Weights of a small multi-label image tagger.
Training: adamw at rate 0.0049, 9400 steps.
Data: trained on drawn branching plants, 72500 training examples, 66.4 epochs.
Rows from block 2 of a small multi-label image tagger, named by matrix and row number. Rows with one number belong to one channel. Each number is 128 + 24 x the weight over its row's rms, rounded and kept within 0 to 255. All counts start at 0. Numbers have three digits each.
After each channel's rows are labels from the 100 images, of 14848, where the channel reaches its highest value: "responds to" is what is common among them. Only what is clearly more common there than usual is listed. The data: drawn branching plants. In brackets: how many of the 100, against the usual share in percent.
# convs1: grouped (7 groups) 3x3 conv, stride 2 (model.blocks.2.convs.1.weight, 112x16x3x3), inputs within the group 0-15, a 3x3 kernel for each
# convs2: expand pointwise conv (model.blocks.2.convs.2.weight, 112x112x1x1, transposed), outputs 0-111

convs1.12:092139128146107119129116136181190130152158106152143139166088151127139132144127125136145167161114118156124167146138130153144140091126141168167164095135160083083145151120133105143132114113115131142122166109111091077110160135114107134140138138122145099101118107113162135123132077104133110132154138115134109166159151156083116121180161142097132146099133150168142107092121146119135112136098093099112127140152114132183152096114135088110112
convs2.12:076116121120098124091115139160165104105114064126108159122155081158160159142118128099112142152110124154132144119128127164114118181125108143086122130083142104125135070108121165128150143129112117144095154130152171140128094142097090119123102103120121129130108125143112165150111112132098123138115113149138087115106118099090185108110106147131
responds to: red berries (70 vs 16.8)

convs1.35:163128155123116112087112127117131125054106165102135162102142145119144163110131124146112119173128124139150149104135126107116134143132095152102148137101059106081115116136144112117130094134141121132135087119156103135164162122125153117077108148092170121147127124124090107135153122101108097065083146092161132161170127108127121127125105116135141128113130153129117149082107169125144162154124152110096119079110149116127126090123154096133150
convs2.35:128136143101077079133099115127153116075115108134113112137141112129092118119162115064107122171129170096152104146103150067112146123117135139084105150082132116138142132126173101117121126101152108104127126070115154128124107124127121129131123135150132175116163145110117122111129105118117154159080139136142118117114143100104170164138157120095
responds to: red berries (69 vs 16.8)

convs1.3:168144143175107096125143064119091087130122111087129099136121108147130118131134134166123139186124100102122118163114150151115149110123135138161128135172160128152143127142152137171150122140143094121139135141156121112124124155146100149129082085133162164156110122107072087105138159188131147127074106108142120131136136155102123125110140101119150119099152140109137135119170121093126168122144112116115096102131103145136146143164171105148170
convs2.3:113164134084118092086124173127158106115128096159102103150177156104132112112141111136134147103134116141119142116135144101112077161144108143074078118141122120127131116119137157151073143109157100112144115111113085113073103114120130103118107130113119131098151117132136114167124137153121158149154132164071148143146115099173150091126116125128
responds to: red berries (95 vs 16.8)

convs1.16:149140132105143128089129156146126123129128104132117082170145093136117091048089100142135143128115127117112084179153118141133089056094127144115111097119097073135126122108133132121142076106103144138123122112103119109078146144139120128118065090092112135143154110176128141102131136143125080124146150099152129133133126111136138094145132125118110085090092094142153122162118133112104097102141140116125133116133102155136130112127115116116102
convs2.16:132134134123096100136100097087135142096146099148130099120093090109125149119146133084110111150120091063118126117140141086120133098170137117089151132114123094147088082187166119117185166114149093092104150133159131124096128132139137130119112115096101098112138119107138144094128150129118110104112102122112108163124109133102120131092108101109
responds to: autumn leaves (80 vs 16.6)

convs1.15:094136080097124054145117035127080151150117137156140137124140143092110114130152131105121114105109094142145113145134121113111092117124147120137141160136102132151097141191116119138113113138113128137111128140122137174165125094077150131082137142098129105095174111072126116112124146083144120079132122113157144115121112084126125131104093125130127128143151110137143088134145098138132087106133122148122107124117111101105093148138122127145128
convs2.15:151093106120123122146126090166142115153125128132112140132186122123132145151156151097091143149116161110138115170080106091116126137126126144172129120123137116146147117091080106156127097135119133119132105097097101104142097122116106123108147165111126106107103141140124124139116108126152079128124126182149066105152106135082085134158096073124
responds to: red berries (69 vs 16.8)

convs1.41:114119133088139172136168141142127093080098096131137153135134124096100114075100141113133086098115099082103117142143116147108111131113151087097129136154153141111133112104137089116148113159137142137095081106115084150165095119130107144153168149143111124125080132159118162159121133140113151177158177150072104107127118114141127111118140134154121126129108093122140106094105112115146150127111122085147156122157142147138104107105096099127168
convs2.41:165127097119166107141191140145125116143104143118126085116095097113108111196126132162100106116131129120119128107114136167121144107153116110170176157156142106139123147109132099132133116095162125146167104093134058126156117126130136129112128086132070109088125107134142101131110146121139084096128158111127131148131120134130086121154108105109
responds to: autumn leaves (53 vs 16.6)

convs1.101:096106130129123146122140142118106102113113112134142164083112087105145140118154175126132136130146121176107100180162141184116170126128167122093090118085101134109183120119104137138131161114158138117147107126095152158156145158146155126129136123135127113153131114126139128123120138156147112092161098086126095097118109107127121136162175135207130175143147154111145147146143133177143115114095109111129175109152122153140143148111133126117158
convs2.101:102107145097137121132088140088106161141149153097090138139116140124178096108159172118156111088082139133154148127143116124127098123114179139084126103126102139113171146144125093112131128092108146109111100123083155121142098092134156150141131137088167130131111136102119122118127079098093077117123110115123122144111106100153076117123146128117
responds to: autumn leaves (100 vs 16.6); leaning right (41 vs 16.6)

convs1.72:110141135141130155144129128129138147118128127109104125111127117137102109141127087125163144155166155131116150147123124097122099131168115094123148148136115131106142151212186106172208072116152105124153107133120108114125144134137112137143120126131141151158124129132103103117146199167131177188102139135129139150141140161120147091118122125130106121131130099140178177130144151095104131117119102123140116117099116112087156131104107158098118
convs2.72:060131116120081107085103123110168129114119082120099114137166120135129167135139125099119169147095126157089105118121135130126123161124114124113095119127079153116130078124146173105115145106134106125140158142111096147139096147110109091118097103120160120169148088089119104146097138105100145135118104153127145101097116090105155113101115123112
responds to: red berries (77 vs 16.8); narrow (36 vs 16.7)

convs1.9:126163125078147136066103145114119119123095141135098154145089098151125139113133106129158136120126141123139125125071117121141086112145118149151150114145146116081122092141077129109129098119077151103090172128058152130085119114090132088120108117102121104085125107139090126099105109120114093124086080130116075109137124108117134141131131115114114140148084087163162133138103135098122101108137098122128147103116108150099118123138125129138135
convs2.9:153154082139139114098120115152122090154110088136122102121133134145134138085080110114123135136172112142128178139116136134105137102142080149114162143152148151156089141119122158119142113106114082108123106146111127118117145155092086149106167118086132095167111106158113150141066153129110121133141120137103137106114081140150099132155125073135
responds to: red berries (63 vs 16.8)

convs1.20:130118148127116103172172104134099089144123139110098143154128144147115144125122154153117099146116122131088140083150086082105104145160139111114153135121158149192145160127133137117132106159173157082092138112151119118120151103084081123118109145160121099104109145115141101142066059084133113125146091150128091094119128126120080118141141104122128137125129132110096126101138105109079135129111073139105110118125124132121108142113150140116128
convs2.20:099077129088133128121137154099107115108138155117121130142125121141096127162097122111146127086126157157080114131160132087102139123103149121118125168125154108115101104071136170097105080115105158169105132128101128133117058101139133146107100102108116116150155095080105096164125134142128136142137171099141136107152114115134136128119085132119
responds to: autumn leaves (51 vs 16.6); red berries (38 vs 16.8)